From a checkpoint of a small image classifier.
Model: 14.7M parameters, arch vit, norm rmsnorm, activation gelu, patch size [2, 2], width 256.
Training: 8500 steps, held-out accuracy 100%.
Rows from block 8, named by matrix and row number. Each number is 500 + 50 x the weight over the matrix's rms, rounded and kept within 0 to 999. All counts start at 0. Numbers have three digits each.
# fc2: MLP down (model.blocks.8.mlp.fc2.weight, 256x1536), inputs 148-221
fc2.64:558530517549542462431487508403541532438468560440465520462480465550564556501552398526532534481498503487457441453448414441586437509502492399503483471505532486514549489452465529498446473535440559441509439499401542363500421408
fc2.65:439504493490428498534469446532542404446422501529416515512524476520457493469508479539537479454446508440485484470514528504446538522445491499514505480471447453542580552539558490527504507426571524455459482486421462564473522447
fc2.66:500513453561513563476451469582430443485549486522529472482560460570524546536518615501498494480460443552596552407467423458479417469584458546527491508533394528459542444572524532597443546564492502572426391492484440486422537528
fc2.67:477516481568512500466548412575485512593532543528480505536489458547486517470586464442520530537495589467516522488438468604553493562505448456552562463455449516456591495487473585530541596556493472537551546508460601386487518559
fc2.68:530461544611513512551477542518541510466465480422542487501466473439491471421567502506520464535496526487438477495531482565519502459516534452543559498485497580463481453507507490490455556447496534559484462479460540459524532465
fc2.69:549416490428484515473424452526432453508442382583530566437576432473466458562476500524508535493495556523468465480500476646482506610481511506520527530431428481619520478488509439503534488474506425516513512536494463353563517572
fc2.70:487582526473572507500447476516534464489509531499499507451389607505553423422508471538489507451480449549510496545474481490447424480419522376570578582437466525605545586508456478505459499496476585465630656557488404585430535457
fc2.71:463515501419525486365458448463552547458491553448545421449432405549515460481514473543516510428483362574548387436393544448489489541492453508509431432369472504423550520505571520563539462582416542518494606510522488467514462430
fc2.72:501593557517608499477474541563484566569357508517469473434500332496460508382481455522438444442458477565549476522551579460467405459410484481558564440486428483497586435512458443526520449501416470541463533483479400451485511475
fc2.73:521432509517520450578546592479511454447515435540412416492453488494439481503415374548564603498478499534506454586531505440489441417488513533426485497449498413579507538450458484465433551430516491540538581500457401459504511545
fc2.74:530374461431441494538499472546472469477546495484533479462503413539554518564460441541506526512417482521497539516535592482472528489454580478491476493467499530464415560431512447558536549392560517489517564460479422453505462437
fc2.75:503506535565476535514550536518503474475504488521589549391488526492560492473602415516548521527559529507538488443546559546518584579488394438508470549520491537633390529462469509493490452499486520430506461555529526618446594547
fc2.76:482432507459535419479443521575524483574518472515443451563561572482508552529399509430578514500418509456472514503484586492537469505496528529499453511536534430432524495518437506503480479406487481569498536518498485508507602590
fc2.77:518408489515488444557480501497492467496529428492546475437452379477513585487573530526484546507489522540475480512489445542553483492538513461577463484533599539509497455487458483593457478471463573580434452563483623454559501519
fc2.78:468511454454513519518569442467540499498462508437612422526433448506535547575503522505396490486464441510450455588456615386435541489507542448609496481537477544570462463437468573458527473579454513454433492486560578556554554478
fc2.79:444526488477525496438461487536391432536462488481473462547531479453472466492564486500513489547497572567535428467493539583453547514421481521533494414554528452398414489550528452523523471430530446481555537466479433427447454543
fc2.80:428473515476420505450520454463552416462648478500500423512440511513520548601600517484488474570473483452498486534464476493529533520454502536472492482530450473502353487486417473492457458427521529478518548401522562647544443494
fc2.81:563515472457504549474553444539417543535477494541584564486489511438454589463495530421465420515519559533506571358454568437609537469508506527535542489504434469615517472461449563470456456529465510549451413504487412451459504450
fc2.82:488421479478572550473372500491515495511521549477499508503591503513546456557527608503515482537538561509463481530497444424514530494517486531522485551513515542534470596465549512539497492510467536520486477453475491561437461540
fc2.83:520569505575434560530495568569480515475510467423489423538568469540524503468534500482552504509595483458403504478502500538564505498556483524495487482474492480634468559535496496494478482569570451458530452411500538439487500574
fc2.84:501435500482420517519487495527394501457433552424492516446436510461602569510472492562459591501509464508551575517559443518494545484511563456455469516448522419478434409408551451527513513559523475487475530544484486558521488517
fc2.85:506526488445518533478518569483526460607395512469539451477446529437481499510467500590479570441543488534507444443586447520467428495496521481471437491519478486393462543458481465454394489476485582545507383483444477481522520480
fc2.86:546464506486495528542478535473519511493510472543457496594533504502538491509465536458510477453486522499588525614547427535504476513529481474461537521567478504423474550508461486456541531549514473527502464422487416445564521420
fc2.87:451421537485467481442412487539528466458445429483415523389468462424492478463472582517476584439416491519419552434491488431376502501504533488513529458498438476516456460561531514502488551460577506526558481501514454430497491458
fc2.88:502435479507542577473483495514447485505464453432552514473553396493502589479567503590520543519497591498585486493481452493472493403547467502524456547569520489439513507463540511460494499476421611548582521466495601434485491554
fc2.89:554536469478557523513501465509507544486488483517428469515488429454447517443571526462502513395488551522545589519535443581511469527568488491521402471426492528638527558472633548473514579533527493503501489540560365508533538632
fc2.90:531557402586453512486532532463534571473543541493553477477496581512527508453515485487557515436456504491507513524539562600586478550508556552547391492477476516552615479488518519475490619491574528554528548531519481475537515445
fc2.91:523539467520528509505557551490496458467544545471476513494529552528593470501539485542559568541567585504431463539540541589525488544549518501521501513561527537526481570517572493504494433389496563486485455517484556376489454488
fc2.92:501544531559504623535537551476543477523528478442545478552543430421512509408436489420530554437577474546499475572555496523454503423517371526514499562535425507485438528464555563500416475490575507443491407486502571471478536515
fc2.93:464492507485519453541557459603436475495533461486519486451531467416494509574529469510561487507480520498501467512480443402540534520518573542579481554585422460498536574574553472499545552485556483437481459499494559561523553589
fc2.94:511469450577522414425559499515415526535475567537519473481471701515548509411477548485567471524488548539454468586553458400426567528493587535521516502527478473560539537517500507486502494378512496480430437414492515593542476464
fc2.95:518467599519443484511452584489460562499545456503401522468552401480498492467408512555398431491507491516462446444468441523466524465480478482502499467561457444547393375474408415489485454521489537589507464466479522418560451516
fc2.96:495525481455492505511514598501581498534492497520513469525519413534447485474479500502449623512527596469511531441482471519583528489461482440467555462457496422470577506406505565517379483424484537622446498544510550577519528537
fc2.97:467647544543470520631507538462514411477517490513493465486469496516427520413405503559494528507525548515549468442536447535436443593473543473514508512423479469376479485525497395369430490459462450489544441481523502540559517520
fc2.98:463518510581528527542445523492523416447654461531545485466481557475484478473551474518486517479506430515459521538514561491430474476515534522540543433508552472555439501515497476483482448584484503485491549467465460609531453508
fc2.99:499441491539473500511557417516557562496611557523527480441456548437507516564503558488511555471466566509407469554605545564516540600513440489485550432492558563481544491483481501505480502552486498423531527502519454523512520528
fc2.100:509445388528455515524500591546455532429495526463635472535499562506528441519482474422546366516551485498559486562468501438508473483537533496473516536541482531600426529534433484580507468423518542528531455474413578544488487517
fc2.101:454462635557493485550549470550559499588541516521501477476518531468527491615389450536447554494534448505451486496460570606406467481404517457466537444528523463480483558514507557468515558454424503516504504527540535526429457458
fc2.102:521374475570539514410577559469529516503484439549510534485456500461581470550524576548417414533563464460461519558476511451469466585521479467470412590493467442473499529489497496502447494467505493420598377454572560359522510462
fc2.103:584648529582544444542492495449475484547493462492451565444496393542515472438526451373469572475539500550564460455440468443603502521513500320502471531581474399520466564496499473531518536576489545506548449567507544450467484512
fc2.104:530471458520469507536583513472473584478467530502490515559440525592497501441440625430385513503523472474528415559495559472433470515449414513503542506473510558562480518475519481470493542502475505469502615429573466577493468400
fc2.105:489503445529561541472523546527525540388449465439542462518474557516492438546467586437484544503478524533562515547460524584451542579454502483421525508521428482497461522496487476470424502446543570592481440522519430518533516521
fc2.106:536530456446596439493503414511466402572488442468483527542495579475569485550378576479430589477494431582463503493428493564518453485547486549530539471497489487494455518527503477492515418480467526558538507509473458586506535482
fc2.107:482543499502460518514399521429496464524472533506479514610558533487504458562452468547448521414523413516494497500556454464536467450516505433517559516497533516472636465510477503402612450450528426496444422549488439523456465394
fc2.108:607594508515530544523514543466544470461495482471481540496481531487515490503508501477476484511586539556499468470500511501534534537597546475412527493504498481489450486607455489559435473564472550509515480521513545523501459438
fc2.109:466445532522526440559476477483475495528450446457492526493393595424498581560476549470487578440511506445449494433517493633433495461490520465501495446562512524510484530499490479475437588526437495508523601511510497468532491482
fc2.110:569493560463482482510482480546495456554537475464490549529576501525542509487590461553530545452534478621470439544483493543562435452455518448561511558530508540548443472520524505499498454492450520573488470474568574429545517617
fc2.111:555595409539513520486516452517530523358479475500476554480465498518506563526564486476487384569439454496462488447456531407553531551555526514481542508466541391607559578501550452522536478557510532545482430447485638588542473583
fc2.112:462565519530547597547617479446463463472457496562370523439478357513452538418406493404441423463469422533513485476448407449490512471541544514487552476573513412488507546500478580483546458555445513449505464501458410468548514496
fc2.113:611618501464515475486567499507503455496458505606480523499525553527511508385463411521539446455489521513520494474548514520549495575537498532560525536425544455449449533519509396456522479523530444462461511530488455499484469430
fc2.114:460492505408512485551526454532496443437488359506519544611556398466432491451429438452535546566458575510491445511492489522496487520358480428447497477466531567485506458588453496573473528487484536533441452426478599532449526522
fc2.115:426552509523535500497540459503600497446496552468505537469586548577458478485406465423487564443416517521499515511462523498414467545445518422505471518544530479552521567484485473539534506505414485487468609584546389620493465442
fc2.116:635582525624584443515483436545499445532538456557542466533406566382545662557567573507523615478432532532513534417486536512527493493581496497483499466536461557578458437518450472538480432600510464542437446426532646622463505511
fc2.117:494469510517461463473451509532544577504450493537519494512464508516517547477551526536435565461489507526489498491553515513474475488521451538452564445535533557613537451523513498465608412575491500445540533504503523412407512562
fc2.118:449513516550510507477441537472381492552405420487488471508427474514426572520528573578515561507539470473476458471479486431449492491505569579583574464402462608470566505488520459559498554505526569579554565584527442415417508519
fc2.119:537417428464565496411460486451589508513485463506482437451507570483470490590488544452461488537490524530484444535554502446495466471517525493561536516474532470527483515506500481468474470495506544541561502467478441434447454578
fc2.120:476542503548406465493566440515498477526418517547403582506480403474538454451469436623514486512497518549526554571520486537428525501505468536520564480500480444483598494525463439434518517408570552444523542497515419529431559483
fc2.121:522613497538479536590562544528568503531533505465472493487593415525465562530595526515432393429527543587503565474439492495555457553473422572569519474618423560456418481489582520573449549570562496505498506525609462620540510536
fc2.122:524529508522537517500456486486479462569546590565475528533504310519529516442361489524482554465483528508529486536431505673495522514587550459525507471554518532390533527601461475512507480486471411516531640412498469409491441533
fc2.123:461537471647494450489574579477506561513449556551472531465470530435553486492506406633473410508499431551525494575562499520558515514489453548512521501490481468593468544552472608474499518635532534510500435517538492572422527598
fc2.124:492455496463589556532467547497642575405463422546517599506569450497458559489437447380500306532555522502521559501550436465430460467509530451561515539514593504465412503552421612454534533467527432428533487572518515451464499433
fc2.125:518424451482508539477540475502321534505485525491461540484545496500524472535556456600543441567461409420552525410593482466510462469533611590520517519511476422529547520495518510543500528561503473493469556514379530521450562639
fc2.126:513503507496569556570495471527476490500517459519446533505567531473470518477515532541520416593486547528504617546473471556536544436584568495596546501430441508467595458500516513463516464558448456499493536507562562410534464447
fc2.127:492549576517506446508555485484571499533464409461403546513535558566466507470498438502490621532490522479493443528513503461414457580420432529580504485502400382448522419426556489481526453485478478483457518507517468443550489472
fc2.128:474501462405475456464418507465465435462480526516517436494466517552525536454407516525446612508551438513434424506432490582337539550481538471496529508456453540563380396530437427537460501520479502461423511520435460468452551451
fc2.129:539557507467490488432425537514472496414466457497480474473511398539442569549588417479504497483495505494484540486511508479543530493489454459482496538384526438610487468531545459488470555533493505447475469432505571511494473513
fc2.130:563704518471480504430417510557554511417510559627471482513555575565507454549481529525463466505455568523507512524467586438486464504416487485548484527492510489565601453450467460523427512535523494517529462558527497519446483515
fc2.131:534472553423506590419488440420547539464565516512469490576596496586483618450607536503476464522383450489487538566467491492497519407445499527477435461538512634482566461426494504482506439546445398530511500515546511394469564425
fc2.132:500526494584591477577525521543541430566560567564524480505515377592520468554453503512578456553493548451514505485503545507548605537518497590494552432534481509383552554502424497564540536463535414558506577486484523451460513569
fc2.133:525504445427515477538527501489442501505494592519575509528509593447478548481489554559487498484592589562535521519577485522519432507468516516449493555405527434602420415411501507561537557516587479422552444520512517439507573556
fc2.134:425458502587517468523477454535474502501500507528460466486493362524468510529542511439510403508481456544412597523377522581569436467447478451564430495457627533469425506500471479474518470523564466504477424535494506571567470415
fc2.135:568502503423474533525441496498499444463588545507610441509491570491478436467485474462477473472454617611446480583506443653695543456541490625555428486446519582614457487483468426544513406525461510534559336472490612533593515526
fc2.136:525433507502491462509568639485374429527485530479560540471523563501509559534504584518490478455442417507413577617495493487474546515501485443469429444538469510592462572620561544516498442526504500449558384522505450474504448528
fc2.137:489452470436533542380464509497536528483482470569522435518511494523548489538371416498481552463569500568445506467409528511567599458522473531495457543469509441378534499466479500517515604535536479529454549548498377493512407483
fc2.138:512505503593486473459515488546439422522547482434501505463585489475524455467482495436495561484518577565495545546554449587600548464454519474496555524446509436390472492512474545521511523488521474430457474494470535389527553540
fc2.139:530455487459544461503484436524534526498503560503443587568416510476512404460503397451458570475486489517562551414535487474471498594482491529477471448424450546692495559493581565482491515495518428427520503469494560563451420494
fc2.140:495427514485518463605488463553465543536472414507568498511540496459481447585471503544484502504523555498541564494585566491558454465504509460517498483514502541648425575540505548513493463478542467523482422406500508689490547577
fc2.141:483462436494495542464566521557500533490457561494522479457530565476545488515505462514495527417518572476453582445501468495580505504541506551474430417489470445591467582512506566537514445419506488518570421472542582494546527573
fc2.142:550499508587523523515469516405532607511488342479475547559580424432539507568399522553504457509465493504523470444471454574519497461462529498495496509520493426508518458469444461473480568556510448525492517471495509491471487544
fc2.143:460554516463476557419439515551532534487484416522444499469464467464448501479446411521471589478506527491526531505423492533465439488490470490539550504444497495581415498422517505574549468406544483525539430545491494578539451563
fc2.144:509423450491508504412570487538385491514507501568547579420478540454521447499525466458428401440545446478474456517513436433464521580538460516467519447514440479516503483479545524534479492435416459595488400471465588424518428457
fc2.145:446469505502472500517487423588613476530542573507430446514534496518416430464493506477537470457458410540522532525457459476543504423379471502502507486482454592391454591551465455450516462434468564459496378544546558560521450497
fc2.146:463449527511493552467485473486499459522527472513486504506579514520506582498436474488528507524502547559494468484486483597571520521556548496486537467554521485540507574523478412536502447461468546550581465488480553463478458465
fc2.147:522535496611514480544611457479473497513367540506463572536413483477485620472478521500515433448542388483521543394565484443453553505496576544435463440574432431624512495501532534463519557475505524458483489519588393529460494538
fc2.148:450593459549522484485485543492483467398505514501529506493471546488516608494588539446502610539460451517453526495580447568431557525517508530527518499523549537556507572513463455425484507570465510502509478496510489475472502447
fc2.149:545515494487502471559500544461425505505493578460553586521555461449568484560571474542533444486494500545506554572522559493525524527563495505568536500510467465395552467502596483488426521476573498463490433462560492563447561481
fc2.150:511496560504502474504547534485516485478474500482574458534476550482482466489501482452532536489551492482535486551529519456562458506524501518559437428528540558522512524522580419454451481504495496527594350481427461543478548385
fc2.151:517466505492465523525466519404595562482459572475518496477539516543442521416457438451399515529451456568485506500512469523582461397463537484456466519485525512417439489453484460512450520622517455542422540526491421435543571468
fc2.152:490388403497505468562508479465460546454526427456556519525481484427545452533504498508544566500512442400499537433484462373523490545456526483509521564505448544486463503444519500555476458474480551511430497484381562437529545547
fc2.153:531466546421573570549485469598529425535604456535601462453485497541449435523484447469550578488537541495534556529445505427568437515529561522509568563424373535453443495475405528485565528353563499548520498478544427507539476452
fc2.154:528546529498561402549466558427488557497424548437542438541418522528567546523399500522513390578460480630461520478486574508428420557502453533397443520596503540377576519646512464539461496422454509579505596451504464474518536462
fc2.155:583497537575410447520537519496501492500485445502513536499445503447469487492556455569445489461486487467512488499541486537482441535533568471497516575564502491416447480530612513533437477461558478457479400462471500488555526530
fc2.156:473500519490556493481443572512494558429438584584386492522452534450485525400461467534503407446585459484539509446505507391456543521497528507524495519580538421367468518475476548532492579463515445511503505612458388455506493485
fc2.157:491471466430463521469497561567440553456506481438509537474530417544478396537556511456426436460469506467535473522515542564549409563464489441480505419455516487470542540617514425493504526512571545476515517485560516467585484433
fc2.158:473448546516552511541586478476457412519471529506486511525494511515509503505458518458435408496494551485546513480512572485520513430447499585469551449492479612624386440532502447489431480432520456564484466518526422659528449515
fc2.159:462504481538496467448544490457526510610420511581540552450494434465480530439572531456497573498515497422512583508573501463512522559503530490465514545472465488473457513442571530497523495444536463535493575497493382439521542406
fc2.160:526412450569513438490487461606404527551563502499577449500478596419470517583504538487507670516558481509534528469488478529489502531468531545449441480425467507553495474519525530485480540501498540471577458536472441432522431546
fc2.161:547553507519492482513464553475428565433523550418450512514564453492416510387586416415545451436451444491504432446437409514477466525448468467503478560501466464455486444531529512502446550417443568429467409546444535433429411492
fc2.162:548444519491498481456523477482470519546429511469464500452552384604541435548485484527447563610557496492517517418517459548493454455452425528451393468399473425436536580444502546478428525518461514486394514419423406503478447524
fc2.163:515544535577532509507522541497515479547556533488571434539452606423526541471547612517473480528441458539577475498581461446476492473524498436499496531501542496499463448408466465487539523529443532499521491517542445447550522478
fc2.164:492442575558459473505554576460392586568525486444536536521472457471492497487361484510490631570449491546430515496478421436412497539511483421533495473379402415603483508441414464484499498521467480477508447448485449484472414533
fc2.165:529471516502514502490602534553483463473473493466443483550569479522476495470474571489455424548453430504415434488541572494546457484505529478504541451449488471492485488476542514459534485558509534470474483559495396559468449438
fc2.166:469495489524524550475554515465513470494600494532473467498493530550453520496501552575454521466473556480521560522511481563583521498469507505468517560489488470493536502509449553567505529500484502442514525479453449419445487534
fc2.167:486500475450465488474439441493484441522478485476530551498634617557527578549540553545483484539505524415537466412470491485379504546490519487488473522459447574647451480447487505522532506529521500461475481461460649619451529460
fc2.168:546533530579449531517530477471451488403580428503518485576537586493535479504565392476493474535511534545557524524490492600509520533504471438507485488483438522408487494550511507494486629455467568536477544414443438364568529555
fc2.169:501573556543505535496487515515536488510467466581501522513462512451515428497467492567511562528544501555543489449539416490496519471473435520358475489532475491316457400493444400484514579547476557493473401521471451490550552523
fc2.170:451440393411446476504476522462486523556509442467426475496564475452468483573406560447514397506508546463462535522455552472422481503504451542457648537541512439466489460470470471506496614525452526475557384433470543635432538612
fc2.171:501535503461592461478544488541540594501375470453447466529490520516503481439441462502511527513528503477541481525546464427517501586463428440468524552527515497501563550456449471488476469458512532422478490481495404504462513480
fc2.172:507523541441480523525489554470501518453473517571432478509451496542449499415467475444469460550512437471455441449487471528487556473510484484440420576557555435447592503563524423503523488484431584434513487492485605470510479511
fc2.173:467521525557620523508577576443464544587547578504492560490456447503553537529488549524468468386474498546530425534383496472567557518500603488492531543469481477483474484505429531530511462592491537498413436486486477480494521515
fc2.174:522507472494449476480404448535403517525546437496545469484508465510513449414498516487485471477495526567507483546456488570478472518507483541496553444570521494670498513538479503478506537410549508522488602548471546543539532502
fc2.175:486475565518524458513580448417507533435507463458511510550478483580457503550452494509578551496469457489518564592522489389587477497509508546519520512435401493561473511514549476537514544487568545507504425480476429641473517536
fc2.176:506493542507501514591506490477497574415558558539478511436492310468546478538570489561409446558572495511459474421464428466423521550542466471529548552540578523359501424479557426508501428453458444450514355492509571508523517401
fc2.177:526435516548632571523532496528562450513449492550606574480600500516464550482570442562486549505494446558585552520524463450548534492597546506469544519544519458572491512484557494489466544559508526473437539492475505626481490531
fc2.178:549428480540546521525514428509567445557473551459455491538430512528594442490540467470512543507459528593446569523451531504460413477480529479469484452488500495455624479516541431557508533572516495462478498462465486540506537478
fc2.179:468502507419428501421454473498516486510582467481444586539441585431539407543562475495497472634434534480489466598435548503487512565559454483490465515476462470588409508507474500498515446407530490518485437512449494459479449441
fc2.180:466475478549505477471562568484495544512532482461458530490485506448593530520511474582490556499554564465471502461490430594509523498506524449503468523595452550481529472461521440460509541472472563473435388588505538557428546484
fc2.181:549460568592566557599422466498589462532504463485468483473540557465508399484457505508521522530546491452509475555450469577534481543529555427521470496561482577561504493521477525507404520418534504461516454483432536472502433555
fc2.182:521495489440471483567498494422513508488516508534544543499470496485532522469508448484494377548506439512496518490453496599586503517511511512429549588515516430548480485443447483485475528555471419500579546480559513502453470487
fc2.183:465417445492519573510546534478519486526454534446452462512459577405536437503514445558498431548564525596440489542481573486452605551471438494472542520439446481378493411573490536497556523531532452577568465458500458510472539496
fc2.184:558576520464508456609448494488482441529620499445600422552587494395603524533523470662577545522483541486550492551449531536518481422495498569542439442560544487372594507454503467567528490482517582505544453450497464569504536549
fc2.185:510513439518545536512452510511436582536601477529538513479486502497582461555614477454463504485528507509478443472442552495537524472497436540438505491443485506417545571442466545580520486500500531540545485430467421592419496693
fc2.186:414479493515494538438530503531474552488531536453493544552529437431520505465543557523506496527609387535503476531544516478569506479455466536466507470521574451455564500486583509555437472644440448464493574575479432457456555442
fc2.187:550494475435430501431541414496516502410571562500573510504494583412492485494487383455483540470577504480499476517521467565485503493516486534566395544503430495465407417537549472546494434550499536452521545479449583487542426418
fc2.188:473468496468418502452445528518474498542475501454606416511510472505512460568562460477478501496459483491544442564548535482501449526405435541518459493387479437547490456494458492593556569518520523503518616578501495474469521518
fc2.189:465657492532473529544529527482483556535427565472441444512545441534454450445448566483493557455424458486493536379527448425427549571469469531508515555624502453576486451386436561576527441581487495453525530508538371610503433513
fc2.190:503535558458402542524495437442524432451492527484574450534475447442477483491518516545578519503476532483526500470546497527612463550505536575480506481467524542494582557533499491577502516521515453469502578570583559645578488466
fc2.191:413474488487529558512472508434473488510532426545463503599557485540462493555603468547508591429451540495520478480448469559490545478552551452531466432503411532487497519470545503455486549591528519418534420431450619481546503552
fc2.192:459506512522493404403430529490509489452403499493590479472509555482513474618372581539532436465495509457594538498485583481405447542480354484432556519489529549437448469497486445535542476466456480503458522552507519562540508540
fc2.193:481514477513511565502553558449525552488610448458440485562486368517446460513526520529379459484442500489495583565474463469672493420435527547447486467466499435472397600488466526503472481585482488518421395519452610360383454518
fc2.194:490475436545501471519517600575452475524443492558480511477522519457521548498512423562468493469568465549574444436462507407502541500466544433631486520544478408561480423417428564574408528537544560486565489528535530463489461601
fc2.195:507494499539507495458540466471575491573526451445516525487554440465555506475463532518458485466490508451488467539581449535499590537489500457453559508543524513485564409517524515589497541506491484573617516481564448483550482664
fc2.196:498435493525489512483456540488469526606424375475445550482497626456552514493475468510427398495504467460530491586460582502541477539520468428492397512471494520408450470561582496566511485553444467476520506509509487545398530447
fc2.197:478484523473524537537499530523578580453466476464481472518500642527417496455479504514477538525562529472468494503498526445498510533495526496525487514522506586578507449481410540548516475484432485512487451444492514565464482505
fc2.198:450523567562461438555536543461453455512405406472476467527443447533505426398517584477325464538488460424418522417500439455422528565468530499577473493545501470497442454495418558507428448494436483521533367442456557608414415469
fc2.199:514439512493540482465514445544456434511565479473465500471541486567489541519494466511528471531481468573532510494483410428467513534557455481514469448493520424514481493429525466495476498527541468553430481480549619478419483503
fc2.200:559510490475491530598509514588442462436470474462545479532565537488522434492501317432456574515498463499480480489537575566430522512475450578498474553599520533294553514552516502518523549375457494553498464481481482481444487479
fc2.201:446285432453543489457523499485527451436564436502455479493466460506422443542377581481502467447521490484478506574473463366538549471422428536487454451532523552459457503576464461507491540470436518497542442486502474407473462511
fc2.202:442539549420410485507313463464487459398550487422441494476482470573486540538478418491453538543495490420450485473459508507458500523462415499521466486541512504559504539444476446460456491459514450468456543477492492543551490603
fc2.203:483445493371466520501446505451539573462536482521508530471467591519504495420533585444496491581461530418538476533513462477433501487553512578456510558536465592668454474471493658482457441558429546465510426464410547597482485545
fc2.204:517563465487463545502461522531572493550533451570506631522496583450532527492534385560614436546449598556562609532481486474495458392486547572566499569569566515543573512553598461492488517521523439524482536559534485497458572513
fc2.205:514530503531505542484450471472490494493565506513454541511512360613489427484619478553438550503542565458506468428523459452510548590457489468609458511517457480511568528469601560559501565432522488492514452547436639486502511492
fc2.206:486492510486427333599452496509455542488448538469600434509472550651516563475444491558422492568447418453511432506388496472482444614405409439520407531452516564574473496512502502500496510630452443455425485544529489534439427491
fc2.207:536541524516551487491504533581513433540507501551482484512488538542501506524461520514507533501501549405593488488448476456522544572472472370508533504569478535353492426535446623480509487534526520594511474450460518498499483468
fc2.208:481483485497495493527487560448522564508406506451616519431413411436477527502468524463439469576546473448516461502496529397438522543498516553385571491497434514569561503525578479463520494514456482428523446491557420499528501628
fc2.209:521611461483513475444732478493381448587511437529513486544521670428499613536619618523552572496526525542564494475553547543524512542558433464519463464528533518583502480451476498525559509562502499493457469516482538468557441602
fc2.210:476485501539403465516490502446497521548494505511598497496456619482440473520406457432566511478482487450508395555551510468533500503551432474521500480527514554643502510444520472550488471422496456483459353511578349375497455414
fc2.211:483545474489467475439493486584457478452458551435428427507475506512450468545502475451554476481473505562546448487523507551434500412466521611503508518395409453412411496590499572518451442607528470505434488464484501491477516369
fc2.212:605559485445533549520502574527467545471498591503551395454485691501504458558584596478471491381526518449427541474601459503508477507503498505526445502571567448564461528503527509518497587505480504525549555467399487508484479622
fc2.213:528395557449483493476547496516564551482518546526470503539565319543514561502499442481441489497469502522454502551439562573574538495490545514501510522470588471520575601556458473551557512442528558458499599514465474481523490459
fc2.214:486407459502544534437437506545460491506457466518488526454444455501518498385427468499464427569509499449482476453506454543385557447430556491478535408524436499445509543433561521476459527485459507532492424495546418482472446513
fc2.215:488552507500495500532476517567491557530555506488514568478467612507468508594482533451492564508516594519578550445494529468467477519508512585483482499472418496540522494515421522532389587437512525534490480601432580625462472585
fc2.216:522605520558490493478469404537429483473514446466492528523504600474447500483545420455497603462511535482569439520518563521570484488591434507497483503535593457558541591458414469482459539513562502503634525542486468435568507582
fc2.217:501459491515523481499588497455455438440473550470476529498605455494530531495507527530569457481504427538523515430496539505476441466511572470475505438516461487500484522599552530474495473527487411489531516498546452493546531510
fc2.218:485479513518511483488482533489491537526580497492442424494523418489451437529549508522497462484501450483489426510474476514528475480496579507552473495521498472478474427519399569465451488459501468536513490473547688461517515402
fc2.219:434533521546509553446541567588499488453500468521508485517484508486467496480519471459492404468529541493511530460484504504521493478542515423528514425454470479536462521419508527544476480514548430451427496483495413509444470272
fc2.220:589469550543487537529465489417483505451458513489548418572503338524474395508467581505468521495481451502414489386478533569514401540533417561464492553500525501402566537508447506461458505472521453497560507535477577568490500525
fc2.221:553461548448475534638542556507473499500533497522479471518421523465481475570421535474438475510569480491418439537385550546434494549540496468551521513418476439456478419495500401489448527432463437479449546495489533486503508460
fc2.222:461499522421494543497468520459522447562446593471435465504556302499495445473419464528468457478423529528593465403505467624458445448506554433487490491499486451427543531544496462478558541447407495547547550577522450389514467463
fc2.223:503585507505547525485546578547502500543487510482495634534532519476435509566457441529436641538433460499560519468501543423428485482467570546451547522481559461536619500521530515508562556573484546527549461452435418471521593565
fc2.224:440440525512533515530478445585518504497456520518579464476528528477539429499443463485560397492500478422507544585441567430483468494495426452470494517489599531569527516506548521446521448571478454424507487506536434590486467480
fc2.225:434632467533468566553556497593436487547420558534434488413447517507503462533474475470563547398538475390429516390532561471463592453476487495473437525564536456373466509438467456512520482485496464536453502467457358483520528503
fc2.226:465447517511456491519559559624560537525474462499545435500551467476488515586541520428457484558455480488461532354477459558637463523458451511486504551481431498504554437496456516477514533499498519495511508498495410573580515541
fc2.227:512586520419547472481525509511436495512461532492519501503502366490464590474536513510422569432460505438459489426474495400528424442522547473491472485555486480575467510542470438530596469581406615476454536523530438572548459486
fc2.228:491599493548504476472490478506556507471462554493501491421521370574556497514575572494465488481539558566531514519502453506485544453485553536516512499506475507530473604481475469459468483500425448519471569600512599439538509387
fc2.229:465384502596463467515509455501519465529416489544488558519434605521475460503430553454519571512563379493472512538562536326385533516519446463543524505558511495467493549470528533488536490505512506421501440510535399491480509474
fc2.230:434399498548578536518443493552583511430518468500486438507487469532480492489560472491513536516526495482517539502508549616477508465496526483485551539495488545424459469506478524507523593448536575551542449496453482387538488483
fc2.231:582522463472522553572590492524500502557504523500479500502499465526484512432566434433518459513455538556518573435474500456632457454472563580511436483458550513424381441544422537488633457480513457461557619415462426507489473555
fc2.232:472463502571496470540444541460525588487498465406487483465473439472531416517354430434518536564508478580509519473562477439461496533519469504517483505514508517450408506486436529481461326493519463487534471503417464486471418400
fc2.233:450502494587500525496564488473449484421489433473541586494528497476432540454446497551587519455526587531539459548464452475535502471556527516499486445530465453450473575530590487464517613528478567488468445522540485515503482496
fc2.234:472548464455392529473541532475532481478401472506501512425498557589448563532537455490508503519512478497519559483481498512392592495471517574548524488502541509589440605447424600494530410553512463517542560498510509473425442545
fc2.235:455521478594433500443473444515515433571411557477549476436490360517512513430560477655518620536474422392583542551524456559493493461462549569508525562438501484514480511539572523480511520527477459544504488495520506343539493422